Weights of a small masked spectrogram model: encoder width 320, batches of 256.
Rows from block 2 of the encoder of a small masked spectrogram model, named by matrix and row number. Rows with one number belong to one neuron. Each number is 50 + 10 x the weight over its row's rms, rounded and kept within 0 to 99. All counts start at 0.
After each neuron's rows are labels from the 100 clips, of 14848, where the neuron reaches its largest size: "top examples" is what is common among them. Only what is clearly more common there than usual is listed. The data: short pieces for a synthesised band: melody, chords, bass and drums.
# gate: MLP gate (encoder.blocks.2.mlp.gate.weight, 848x320), inputs 256-319
# fc1: MLP up (encoder.blocks.2.mlp.fc1.weight, 848x320), inputs 256-319
# fc2: MLP down (encoder.blocks.2.mlp.fc2.weight, 320x848, transposed), outputs 256-319

gate.231:63 43 45 60 44 50 57 48 47 57 49 55 58 60 62 65 50 51 55 68 64 61 51 35 60 59 55 54 65 39 48 43 61 42 59 41 54 47 56 59 60 57 61 38 58 54 51 61 54 61 62 46 48 65 77 57 44 38 60 56 56 33 49 53
fc1.231:45 50 37 40 66 39 40 45 50 63 49 50 58 51 57 43 37 44 59 66 40 42 48 44 39 51 63 47 48 51 31 47 42 73 42 44 65 69 61 55 46 51 54 55 58 43 42 50 58 34 54 39 32 50 59 53 28 61 36 34 68 45 64 49
fc2.231:66 54 53 36 45 40 60 38 41 48 53 51 38 49 50 57 52 68 49 43 50 54 63 51 69 43 59 42 50 52 32 43 55 62 65 37 52 50 48 38 57 51 55 46 55 43 52 68 54 34 48 47 39 48 48 52 62 48 68 53 64 79 59 53
top examples: bowed string-like

gate.623:39 44 45 45 46 52 59 52 56 54 50 44 57 34 42 51 60 34 70 54 32 51 53 59 43 56 55 38 44 66 59 67 51 50 46 53 51 29 55 44 45 50 46 46 46 55 69 47 72 47 41 38 37 37 35 61 44 37 59 37 44 46 39 49
fc1.623:49 47 38 44 28 22 58 46 51 57 48 45 67 62 34 65 61 67 47 49 63 36 48 38 40 51 39 64 56 61 37 63 46 65 49 47 34 53 43 51 45 47 66 53 34 34 59 39 42 55 39 51 53 41 49 47 46 73 53 40 42 48 47 55
fc2.623:36 58 38 65 46 69 43 62 48 60 52 44 44 57 54 44 43 54 57 52 43 68 56 44 45 56 39 26 41 68 39 46 57 46 56 45 51 37 55 44 44 38 43 59 40 49 51 55 62 49 53 50 61 50 38 46 61 25 50 46 54 54 53 30
top examples: bass line; white noise

gate.387:36 54 47 26 39 61 60 28 56 63 65 53 58 67 47 60 35 46 36 38 46 56 37 37 54 36 49 34 40 47 51 33 57 61 29 40 50 52 59 52 47 43 64 32 56 56 46 30 43 54 34 40 50 48 43 44 43 48 48 56 39 43 43 53
fc1.387:56 54 31 54 67 31 59 59 32 36 51 49 54 45 50 46 63 22 48 61 43 63 49 55 39 43 30 63 50 52 50 68 49 60 64 61 39 25 47 50 38 47 61 67 54 31 46 50 53 52 44 44 45 47 50 59 49 43 49 45 53 57 54 50
fc2.387:59 55 59 55 56 58 43 50 37 50 55 63 30 41 43 45 62 38 52 57 37 55 75 52 30 42 29 39 61 54 39 70 54 45 60 56 57 46 51 47 42 45 58 40 50 44 59 55 50 62 48 51 39 53 48 63 41 47 57 44 48 50 31 33
top examples: tempo: 110 to 120 bpm; harpsichord-like

gate.673:58 52 37 51 65 53 67 51 51 61 54 42 60 41 57 58 53 52 54 71 52 42 56 40 54 58 25 68 46 53 51 48 43 47 46 38 45 21 49 46 45 45 53 45 50 44 41 56 63 56 50 51 56 45 42 52 58 54 44 42 56 39 59 55
fc1.673:43 51 45 50 42 56 57 58 55 36 60 58 54 45 56 65 47 62 51 49 67 45 46 44 59 46 33 52 58 50 60 45 43 61 38 44 44 44 39 44 49 55 44 51 42 34 53 52 48 49 47 39 45 33 60 71 57 59 66 41 54 48 52 59
fc2.673:48 24 36 61 59 37 51 32 50 60 45 41 50 57 49 55 41 53 60 55 31 33 41 51 53 38 54 50 28 33 47 38 51 47 52 44 57 44 56 50 37 56 51 48 49 53 47 46 56 48 54 60 64 50 57 34 43 57 45 67 63 51 56 49
top examples: white noise

gate.169:37 40 61 55 65 41 57 52 55 50 48 58 51 47 47 52 56 49 55 58 53 52 52 44 66 59 46 45 63 41 50 43 68 51 52 57 48 35 71 70 40 46 60 31 44 57 63 52 61 59 63 35 66 30 56 42 31 58 48 67 46 67 40 41
fc1.169:44 45 50 41 53 39 36 75 64 45 38 52 55 52 46 46 65 58 49 55 43 41 50 53 62 40 56 31 52 40 54 38 42 50 42 43 45 49 38 44 43 66 49 30 47 44 48 54 42 66 44 59 63 51 50 46 60 69 56 43 41 54 53 56
fc2.169:48 53 59 41 44 60 54 48 42 61 47 47 53 39 58 41 33 54 60 54 30 61 32 30 37 44 53 58 60 39 59 67 44 42 43 36 54 45 61 55 51 38 47 33 50 51 33 55 54 63 55 53 31 28 55 44 37 33 62 50 47 58 46 67
top examples: ride cymbal

gate.7:71 27 55 42 48 38 61 56 53 41 56 52 43 39 45 32 55 45 60 45 40 42 50 51 39 26 43 38 70 55 47 57 51 89 51 39 42 76 39 30 52 48 54 45 50 47 55 59 40 42 44 46 37 61 39 47 54 46 50 56 55 58 37 42
fc1.7:51 47 38 44 62 50 52 47 40 34 45 67 44 36 38 75 56 33 55 63 43 37 58 48 47 49 48 25 52 43 53 58 44 74 53 28 44 53 39 55 46 48 68 60 63 49 41 48 57 68 37 45 55 34 43 48 51 43 33 55 40 44 54 28
fc2.7:46 57 73 54 58 33 35 32 49 40 49 65 54 35 52 57 59 49 62 47 51 60 49 60 34 36 57 64 55 33 36 51 65 55 50 52 61 58 38 36 54 46 57 64 49 45 44 53 59 51 60 45 68 49 67 49 56 43 53 54 49 57 38 42
top examples: rumble

gate.366:50 57 55 61 42 54 50 64 63 50 31 56 54 19 55 72 53 57 64 35 47 55 40 53 53 46 54 53 47 48 55 75 60 42 57 41 33 39 42 49 46 60 29 61 43 49 43 44 61 41 39 31 42 45 63 44 46 39 59 48 55 61 48 59
fc1.366:56 55 56 46 59 43 48 45 53 43 44 65 48 47 32 48 42 32 58 36 51 48 54 23 50 57 52 56 24 51 52 53 52 49 56 64 44 43 54 54 54 43 57 64 33 48 41 39 62 49 30 53 49 61 64 58 52 44 52 53 40 50 47 60
fc2.366:39 69 32 50 53 51 52 20 47 61 42 42 46 47 49 42 58 46 51 38 59 53 43 70 54 69 62 60 41 37 55 42 46 51 51 60 49 43 54 40 48 40 39 30 54 52 67 54 44 43 52 45 42 65 47 56 32 40 55 37 27 49 50 52
top examples: white noise; pink noise

gate.644:63 46 38 45 63 61 77 54 65 58 46 64 53 41 41 59 48 38 52 42 33 40 59 54 48 40 40 44 49 51 56 55 45 62 65 67 42 56 46 43 51 48 53 59 58 53 59 35 61 36 47 54 47 42 36 38 38 54 51 20 45 37 64 56
fc1.644:40 66 49 47 49 62 54 50 63 40 51 46 43 67 46 58 43 39 39 32 29 35 48 63 61 43 42 54 36 50 55 69 67 37 53 47 55 61 60 28 47 56 26 39 49 40 47 46 45 55 46 46 42 62 45 37 59 47 50 33 46 37 52 52
fc2.644:28 62 58 56 55 47 44 51 49 52 54 52 46 40 28 59 55 44 51 55 51 48 45 50 67 46 38 43 39 47 38 39 44 51 45 39 74 33 41 45 24 59 53 45 35 59 45 47 39 51 42 45 51 53 49 62 46 41 36 54 55 36 47 72
top examples: tempo: 120 to 130 bpm

gate.10:49 41 58 55 44 48 39 45 46 36 51 56 39 53 44 48 67 46 53 43 36 38 66 52 56 49 49 33 50 46 43 35 60 39 54 53 52 61 56 39 38 66 57 44 42 46 54 70 36 46 55 45 57 50 70 70 75 60 54 50 63 63 51 66
fc1.10:45 36 41 35 31 39 40 49 56 46 62 42 49 34 52 57 32 33 49 62 58 63 57 60 51 39 46 43 42 59 54 47 63 47 55 46 46 48 33 37 30 28 60 60 46 46 64 42 47 63 48 35 44 40 63 70 75 66 66 64 53 39 57 47
fc2.10:49 57 47 51 46 50 41 42 48 62 52 56 53 64 60 56 51 55 47 51 42 49 49 52 59 41 59 55 55 29 50 45 60 54 52 44 49 42 58 35 54 41 40 48 26 41 52 40 40 53 30 39 69 52 71 55 59 51 78 33 52 55 43 49
top examples: tempo: 80 to 90 bpm

gate.692:50 45 52 62 47 66 64 58 62 63 57 62 50 45 45 53 57 28 27 60 62 48 38 47 62 43 48 56 40 41 49 53 48 55 58 48 52 53 47 56 48 36 47 51 26 49 59 58 60 39 53 44 57 35 54 62 39 57 41 53 42 63 45 50
fc1.692:56 43 56 43 63 57 51 59 64 33 50 62 29 66 55 47 49 62 69 56 52 37 42 64 58 45 53 57 52 54 49 73 40 52 64 46 33 46 66 64 55 54 57 50 56 69 47 59 63 42 52 40 47 45 56 62 44 70 48 42 57 36 65 58
fc2.692:47 62 36 54 39 40 40 70 70 69 67 55 68 41 46 43 29 51 28 70 65 32 65 47 40 50 23 53 37 59 67 58 54 34 36 56 39 34 40 71 46 47 61 30 38 56 75 46 38 52 55 54 51 34 55 51 33 60 47 45 38 52 55 57
top examples: bowed string-like; thin (high-pass)

gate.605:42 68 51 54 59 62 35 45 36 49 59 52 56 50 53 43 43 47 56 36 52 71 40 56 45 42 38 56 44 46 45 70 55 48 66 61 48 46 47 59 64 53 61 52 40 54 48 55 56 64 48 62 62 66 58 46 44 42 65 50 36 40 52 34
fc1.605:52 53 63 54 62 52 44 48 38 62 64 49 52 46 41 62 58 39 51 61 30 37 51 47 62 50 38 47 48 42 54 46 63 40 50 67 47 49 56 41 48 41 39 43 49 40 62 60 61 34 55 49 58 55 58 55 54 55 57 44 39 55 43 54
fc2.605:60 62 46 60 49 32 43 55 61 60 58 50 53 56 33 59 50 53 42 33 38 51 51 42 52 60 24 56 61 42 46 49 53 52 38 37 57 55 67 49 57 52 68 36 51 40 50 36 46 29 54 66 43 68 42 36 49 33 39 52 39 49 37 52
top examples: tempo: 110 to 120 bpm

gate.545:56 49 46 49 38 49 56 60 37 40 69 23 48 53 53 35 44 49 57 48 38 48 60 57 42 46 56 43 59 54 43 63 45 43 54 54 55 51 44 46 44 56 43 66 53 52 45 48 60 42 44 57 68 35 41 37 63 58 36 46 69 36 49 38
fc1.545:47 42 62 71 70 66 46 54 61 63 44 56 47 35 48 49 50 31 51 41 42 52 49 50 45 67 47 51 48 39 40 42 69 34 47 47 41 55 44 62 45 59 47 50 52 51 59 62 55 65 44 59 47 53 44 74 56 53 54 39 58 49 51 68
fc2.545:50 35 61 50 64 51 58 55 34 59 45 63 52 63 38 49 51 54 55 47 49 49 27 49 66 59 53 55 45 38 44 37 54 66 38 49 58 59 49 48 48 58 64 51 54 49 35 59 47 46 60 52 47 44 71 54 50 57 55 51 42 71 53 47
top examples: bass line; bass guitar-like; tempo: 70 to 80 bpm

gate.19:34 59 36 60 58 62 69 31 48 57 46 60 57 37 48 61 37 42 51 37 36 52 62 50 56 51 45 43 44 60 52 54 53 44 77 45 68 60 59 55 36 46 61 53 61 40 61 50 66 63 42 50 41 65 58 41 46 58 59 51 72 66 27 58
fc1.19:71 39 42 56 52 43 53 58 45 60 43 42 57 51 58 57 47 31 36 63 30 43 62 39 65 43 65 65 56 57 58 54 64 55 57 55 65 50 66 56 57 52 53 58 67 42 39 43 64 61 56 47 54 35 50 59 44 65 67 46 72 63 52 39
fc2.19:38 40 58 53 34 53 38 62 49 51 48 54 45 57 41 44 63 48 59 56 55 66 44 63 40 65 41 52 57 52 62 43 34 26 55 54 48 32 41 40 66 53 65 42 57 56 27 56 55 40 50 52 58 51 39 47 58 49 63 45 34 44 56 52
top examples: key: D major; key: D minor

gate.659:58 48 55 55 59 32 47 49 30 41 41 41 64 54 54 66 51 69 42 29 63 51 49 35 39 44 46 53 55 48 49 56 40 48 49 33 51 52 60 58 41 59 37 42 35 52 37 45 30 52 50 47 52 55 48 61 49 41 65 41 50 44 45 34
fc1.659:56 34 45 42 36 73 38 62 47 56 75 50 52 48 55 59 47 56 52 56 47 55 41 48 39 42 69 41 55 33 39 66 59 50 42 52 45 65 56 47 55 35 51 39 65 54 67 55 44 53 64 47 54 54 56 51 40 50 36 51 50 52 50 48
fc2.659:38 60 47 68 46 68 48 62 63 70 39 38 48 43 42 53 52 60 55 48 65 54 44 54 33 59 45 49 46 59 65 40 62 38 40 52 39 39 39 22 49 53 38 44 43 50 57 43 46 71 42 42 59 42 22 58 50 51 50 63 51 48 56 46
top examples: bowed string-like; thin (high-pass); clap

gate.416:39 48 42 52 54 58 48 47 44 46 55 68 58 41 53 37 34 32 32 54 40 38 68 37 52 47 50 57 71 49 36 75 70 48 44 44 48 35 65 53 67 55 71 58 50 53 46 63 56 31 63 57 67 44 62 45 47 37 45 57 49 49 48 27
fc1.416:44 58 45 64 40 45 48 47 58 46 60 70 61 39 37 50 46 62 38 49 50 40 56 48 57 50 47 69 52 49 56 69 70 44 58 40 46 53 46 57 76 48 56 38 55 63 41 32 61 46 36 43 47 29 45 44 53 43 50 37 52 40 44 51
fc2.416:59 43 44 33 39 58 54 42 41 59 63 51 51 62 56 63 31 57 43 50 34 60 48 51 46 45 40 35 44 51 47 26 31 42 54 35 64 56 53 55 57 60 57 48 59 32 54 46 54 44 65 45 46 68 51 40 59 39 63 52 43 49 36 39
top examples: ride cymbal

gate.760:32 51 36 39 62 65 51 68 45 38 60 46 53 65 31 61 50 38 63 36 65 55 37 39 61 52 34 48 55 51 51 41 58 48 62 43 31 53 58 58 49 46 62 48 54 55 42 61 31 51 46 48 44 45 30 41 49 58 48 45 62 44 34 57
fc1.760:58 51 56 31 56 60 55 47 71 54 45 39 65 46 51 68 56 60 45 49 43 41 42 42 54 55 44 52 34 60 50 60 49 50 55 38 52 39 48 55 22 53 61 53 50 32 54 38 39 41 51 69 38 56 46 40 45 46 71 45 51 44 43 60
fc2.760:43 36 43 36 39 55 60 53 54 62 51 54 59 61 46 30 40 47 49 37 57 51 50 48 50 51 56 56 46 26 37 51 61 54 51 56 55 23 55 42 51 37 55 60 61 46 41 76 60 56 59 48 46 57 69 42 50 62 41 51 64 53 48 62
top examples: ride cymbal

gate.182:45 49 66 53 48 43 52 53 69 50 64 65 48 28 57 55 77 47 31 40 38 51 39 51 54 77 48 56 31 51 65 66 33 49 54 34 35 49 53 45 47 50 49 41 56 53 44 38 61 50 37 28 41 55 38 51 59 58 37 44 40 56 50 29
fc1.182:46 30 31 45 58 38 52 61 49 56 44 53 43 58 50 58 59 53 40 59 64 46 34 38 57 57 50 45 51 64 38 44 35 56 56 46 50 59 56 49 47 41 45 44 49 40 61 38 41 36 67 60 48 46 47 47 59 35 62 53 55 68 30 50
fc2.182:60 47 62 53 41 43 57 32 43 43 40 51 28 44 46 38 64 33 56 26 49 52 30 47 46 61 57 54 57 47 58 52 47 52 63 49 43 56 46 66 46 55 58 53 51 48 47 50 57 46 58 56 77 39 63 52 42 42 43 48 56 61 61 47
top examples: bowed string-like; text has "noise"

gate.440:33 39 61 53 43 58 54 25 56 55 63 62 51 54 61 45 54 49 60 70 52 44 52 53 57 39 29 47 49 41 50 52 57 30 47 56 54 51 57 50 70 46 52 47 31 58 62 63 77 46 53 43 42 59 59 65 44 35 50 63 62 35 54 49
fc1.440:39 64 56 63 50 63 55 67 64 49 60 65 50 57 54 62 70 46 47 48 54 51 51 42 64 54 68 27 47 58 48 47 50 62 39 49 57 39 42 42 53 59 58 47 64 50 17 42 44 56 36 58 46 33 42 46 58 62 40 45 61 74 49 48
fc2.440:54 56 69 55 52 43 58 67 50 44 32 59 64 55 41 67 47 51 54 45 54 52 50 50 51 50 39 72 42 57 44 40 50 51 39 57 46 39 47 64 48 53 67 69 58 52 41 65 58 44 53 52 64 64 55 61 48 42 47 75 48 50 65 62
top examples: key: D major

gate.59:47 39 46 40 48 36 42 46 46 43 58 46 52 64 52 48 53 73 52 65 49 52 67 38 40 50 45 47 45 70 49 59 55 53 49 55 43 43 45 36 49 64 58 40 40 45 46 45 48 56 29 54 37 62 55 40 29 49 63 33 56 48 45 56
fc1.59:58 48 53 48 38 50 57 46 60 59 62 42 46 55 37 45 43 38 48 36 53 28 42 44 58 34 35 57 58 42 57 39 34 42 75 60 55 58 53 74 46 40 51 46 51 32 41 48 44 35 53 47 49 42 40 51 58 63 53 63 49 52 55 37
fc2.59:52 44 57 55 39 36 39 41 61 34 31 45 58 47 37 63 37 62 47 50 45 41 62 54 51 36 31 51 51 49 62 55 47 51 49 51 47 57 42 49 43 42 64 48 55 61 46 45 41 38 42 49 30 62 56 68 38 49 40 38 66 59 42 55
top examples: bass line; bass guitar-like

gate.137:40 52 49 49 46 54 46 44 53 71 66 62 56 40 44 52 58 54 46 55 64 35 52 43 56 54 64 56 47 59 52 45 66 39 49 40 54 46 55 62 36 49 51 47 47 51 49 60 52 50 50 46 53 36 51 56 53 35 63 46 49 60 39 49
fc1.137:55 63 50 45 39 24 52 39 39 48 49 40 51 57 49 60 27 56 51 51 39 37 56 50 39 46 43 44 41 48 55 34 70 33 50 67 63 53 48 68 63 70 48 46 50 31 41 57 49 46 56 48 51 40 45 41 50 59 48 46 73 44 49 37
fc2.137:59 57 41 58 52 37 54 50 57 49 50 45 52 29 63 50 45 44 68 56 39 65 41 35 45 58 64 62 41 47 54 58 65 52 37 47 40 30 57 45 50 59 71 41 41 48 65 47 40 51 44 45 58 38 63 34 52 49 56 49 45 40 45 54
top examples: ride cymbal; vibraphone-like

gate.390:56 47 30 55 46 47 65 52 51 49 48 40 40 56 49 48 69 55 73 46 37 57 54 53 65 69 62 71 63 49 54 69 42 59 58 54 48 39 61 34 59 57 36 57 55 52 56 63 37 34 44 31 55 44 54 53 42 43 44 52 38 59 40 58
fc1.390:56 54 45 39 36 38 38 28 44 56 44 55 42 57 48 53 46 38 43 53 46 61 57 63 44 37 64 66 35 50 61 40 63 37 39 43 66 60 39 50 54 51 39 43 38 45 59 72 53 49 83 64 54 48 56 44 36 45 53 56 81 74 52 40
fc2.390:32 51 42 54 59 62 56 41 44 50 46 44 36 53 61 48 66 32 63 44 55 47 77 46 74 72 49 62 48 43 57 57 48 48 54 51 52 35 63 48 52 45 46 38 52 50 53 49 60 41 37 46 62 44 49 59 41 45 42 63 59 56 28 61
top examples: bowed string-like; melody instrument: bowed string-like; key: G# minor; key: G# major

gate.561:66 69 40 44 49 72 46 36 55 36 61 55 52 51 65 58 49 53 45 52 51 46 66 47 37 68 49 33 63 49 71 50 35 65 59 55 55 59 36 44 43 53 50 52 41 47 49 53 58 54 41 65 38 49 45 46 46 28 49 50 47 35 43 44
fc1.561:70 66 54 56 52 44 47 69 45 39 61 64 44 39 47 49 50 56 45 43 42 49 68 40 55 38 48 45 70 46 36 75 54 53 58 54 35 64 72 47 44 44 41 45 43 41 58 50 48 59 40 40 52 56 52 48 56 42 67 52 41 43 51 44
fc2.561:52 55 53 68 60 60 42 58 52 51 56 45 54 55 53 47 61 48 51 40 49 66 42 47 61 46 55 48 60 42 62 55 80 40 53 44 40 34 65 53 43 64 57 49 56 60 55 48 52 63 45 44 50 29 39 56 55 23 44 52 62 51 51 44
top examples: bass line; bass guitar-like

gate.755:59 41 48 43 41 37 45 54 42 36 58 51 57 53 53 56 43 44 32 72 50 47 59 45 38 47 42 60 54 56 30 37 42 52 41 37 65 37 50 60 52 46 50 38 47 40 31 59 51 28 42 47 55 63 58 64 39 39 62 48 38 39 44 52
fc1.755:57 28 51 45 58 56 52 55 52 41 76 34 47 49 39 53 49 46 63 41 57 36 57 36 65 49 39 35 56 48 46 50 45 49 58 31 55 27 56 75 58 43 49 52 52 48 55 49 62 48 54 47 54 54 46 50 64 40 46 53 49 66 66 61
fc2.755:51 43 44 51 58 63 56 63 48 49 46 61 68 59 60 48 53 57 32 68 49 42 41 52 50 58 38 54 41 55 52 57 67 37 52 81 48 46 64 51 56 52 55 44 53 45 46 47 39 40 17 58 41 59 55 37 48 45 58 53 48 37 44 28
top examples: ride cymbal

gate.611:41 52 46 43 52 56 51 52 61 49 69 46 45 57 46 47 37 40 58 58 44 66 54 63 56 39 62 46 52 52 63 51 61 41 51 53 51 29 56 55 47 54 49 32 46 42 62 57 48 59 43 55 66 44 51 47 38 57 54 66 58 70 37 46
fc1.611:41 50 66 46 70 48 58 59 26 62 54 45 39 52 48 44 54 58 46 34 55 54 49 54 55 41 46 52 53 55 39 45 58 50 38 49 47 45 58 45 51 39 41 79 57 50 48 63 47 53 39 51 48 50 50 64 60 40 36 29 48 47 41 55
fc2.611:57 42 55 44 59 28 34 33 65 45 37 44 50 45 48 46 42 46 54 43 41 41 46 56 37 55 51 67 63 46 40 39 47 79 28 30 50 43 56 42 55 40 55 66 62 48 42 44 52 48 49 53 49 38 58 55 48 41 42 58 45 49 42 42
top examples: bass line

gate.629:41 62 53 49 50 48 40 55 51 46 43 66 45 56 44 68 45 44 56 37 60 40 44 55 61 40 53 72 40 52 38 57 37 85 37 63 70 50 61 46 52 56 55 41 63 36 54 63 51 46 47 69 56 49 37 61 54 65 33 42 49 49 49 50
fc1.629:41 21 67 56 59 56 49 60 46 42 47 65 54 53 44 36 45 58 45 52 57 64 46 30 43 45 56 39 58 35 47 45 55 44 63 27 34 35 52 59 31 44 25 48 48 48 55 55 52 48 57 58 59 54 39 36 52 45 57 38 50 47 46 43
fc2.629:50 61 60 53 56 55 48 45 47 60 51 43 50 41 40 62 57 44 48 30 69 62 49 55 56 46 60 84 53 63 37 40 42 69 54 53 54 55 45 41 50 57 45 54 48 45 49 47 48 57 50 58 50 56 60 63 49 52 45 43 38 52 49 61
top examples: ride cymbal

gate.604:50 41 54 60 55 51 41 68 51 35 50 41 48 41 57 50 48 38 44 49 28 43 68 55 45 66 61 47 44 44 51 56 54 44 45 68 61 53 56 40 27 60 38 59 35 48 56 74 39 36 36 46 54 55 54 44 62 35 55 36 58 50 46 41
fc1.604:47 55 47 44 50 59 72 53 58 48 40 57 45 49 74 51 34 56 63 52 56 37 42 49 40 60 50 41 47 42 42 56 41 52 53 46 47 58 47 35 45 48 58 44 38 43 68 70 46 70 48 45 77 38 53 44 41 53 65 42 47 61 59 63
fc2.604:45 58 36 64 51 63 38 52 54 56 58 42 56 47 46 67 49 60 40 54 42 44 44 45 48 50 39 54 40 50 40 59 53 45 48 62 54 35 45 35 47 56 49 39 49 45 54 49 49 56 20 34 81 35 58 63 51 34 64 53 61 69 48 66
top examples: tempo: 80 to 90 bpm

gate.592:56 52 46 40 58 48 59 38 42 63 36 53 50 58 66 41 53 57 49 63 40 38 54 47 66 45 44 48 53 33 37 43 65 57 43 54 57 38 62 61 60 54 41 27 50 47 48 38 64 52 35 55 49 54 54 51 42 45 42 53 67 66 52 37
fc1.592:50 61 60 54 55 41 53 55 55 49 57 39 60 53 36 33 43 65 55 45 59 50 46 65 62 51 60 47 42 39 53 55 62 56 50 56 39 44 61 47 41 43 62 44 65 48 50 42 32 50 43 44 52 52 58 56 50 36 49 53 56 45 45 42
fc2.592:54 45 42 71 49 45 56 53 61 68 55 47 45 40 60 44 59 39 64 33 55 58 62 51 34 49 36 60 44 56 33 60 59 43 48 44 33 40 57 40 35 54 43 28 61 49 55 43 58 42 42 48 78 45 37 42 59 49 38 53 52 72 41 54
top examples: bass line; key: B minor; key: B major

gate.32:56 39 48 53 35 36 55 50 53 64 60 63 29 40 40 36 57 55 72 41 50 42 34 49 58 49 51 42 45 34 55 54 64 56 37 55 53 32 66 59 45 48 33 35 49 31 65 55 70 58 50 51 45 62 34 32 44 34 46 42 41 61 66 59
fc1.32:52 44 41 55 47 53 54 45 58 49 57 47 48 44 54 35 44 60 42 53 65 52 39 53 46 36 43 62 40 48 66 41 67 54 45 49 40 52 54 41 37 50 56 33 57 53 44 64 58 43 57 52 49 50 57 44 46 29 50 50 43 63 32 63
fc2.32:46 29 47 34 61 58 24 68 26 56 58 48 47 51 34 49 50 56 38 55 59 73 43 37 41 31 60 56 59 38 33 60 46 58 52 55 39 43 33 52 52 67 51 48 50 56 54 46 51 59 32 35 45 36 36 49 58 50 46 53 56 59 60 63
top examples: rumble

gate.260:58 43 48 60 43 45 39 59 39 26 51 40 51 60 63 50 35 38 73 67 29 42 46 47 59 50 52 41 44 58 50 61 57 39 65 59 50 22 68 54 42 45 38 58 52 47 54 53 49 38 60 49 58 52 41 55 85 47 50 28 66 41 43 56
fc1.260:45 64 68 57 62 50 39 61 41 58 42 35 40 44 60 57 58 61 45 40 60 53 65 55 42 36 45 47 45 43 61 66 64 65 43 50 39 58 47 53 56 67 64 42 53 45 50 50 37 34 66 52 56 61 52 37 34 36 55 55 45 70 58 31
fc2.260:46 58 57 39 39 47 58 58 51 35 44 71 47 36 50 38 69 45 46 41 29 48 59 45 48 48 67 43 55 60 52 46 45 45 47 32 53 68 46 66 73 44 58 38 41 54 57 52 50 52 47 56 28 47 42 45 25 53 36 54 44 58 50 56
top examples: bass guitar-like

gate.566:62 39 47 44 46 38 54 55 57 30 52 59 34 37 45 59 58 44 59 77 54 51 39 50 65 48 51 53 50 35 71 44 62 52 48 37 52 55 42 55 36 45 54 51 35 48 61 48 40 53 41 44 40 62 52 47 42 53 59 56 49 35 47 65
fc1.566:56 43 53 62 49 31 61 52 54 35 56 40 58 77 58 41 45 51 34 51 36 41 39 50 43 50 51 46 43 60 57 51 47 54 60 61 57 64 48 62 48 61 33 48 42 35 51 46 34 63 60 62 48 52 57 50 38 29 53 39 59 62 38 45
fc2.566:57 40 46 68 59 46 67 38 45 38 48 44 45 40 45 57 61 44 57 51 48 66 34 52 48 50 58 58 46 40 45 51 65 62 42 33 39 50 49 49 61 59 39 46 31 51 40 28 52 39 49 41 59 29 52 54 50 55 46 48 40 62 55 58
top examples: bass guitar-like; key: C major

gate.420:54 61 43 47 49 42 51 48 47 58 43 67 37 45 51 37 56 50 52 60 57 47 45 55 40 53 43 37 52 68 52 48 46 42 52 50 38 49 54 26 45 52 58 48 52 49 40 46 54 44 60 47 37 39 31 64 69 56 42 40 37 28 73 42
fc1.420:59 43 64 47 50 55 36 46 37 68 68 31 46 49 47 53 58 57 52 39 43 54 56 43 67 52 54 45 49 49 41 38 59 61 53 47 47 47 40 61 55 61 49 58 41 41 55 74 53 57 54 54 31 65 50 62 44 48 49 77 55 54 66 58
fc2.420:46 57 46 33 52 37 53 58 63 43 52 50 59 56 70 48 43 43 32 59 71 60 34 53 42 68 52 53 62 72 48 61 43 59 48 63 55 48 46 38 77 42 45 52 41 44 71 41 57 54 28 54 53 47 33 49 52 57 47 40 34 38 44 41
top examples: white noise

gate.547:49 40 51 47 54 45 54 73 40 51 27 57 47 64 38 68 43 45 52 42 62 29 56 63 51 54 53 61 46 44 41 39 52 64 57 55 50 20 43 30 48 40 50 58 65 47 40 60 49 34 50 56 63 57 55 52 55 46 51 51 57 62 63 63
fc1.547:54 53 29 56 48 42 44 71 63 65 55 47 48 54 35 59 43 54 48 52 42 43 41 60 56 67 53 50 43 56 56 46 39 59 31 74 40 47 68 38 53 76 49 49 63 67 62 35 40 44 48 62 47 53 40 45 60 60 50 66 36 42 51 30
fc2.547:64 41 50 55 41 50 40 43 63 42 63 52 44 56 61 54 48 50 45 51 50 53 57 36 55 51 58 46 51 56 50 50 53 35 33 49 49 34 54 54 43 53 48 50 58 38 48 46 49 52 64 44 68 36 38 37 51 30 52 45 40 53 52 53
top examples: white noise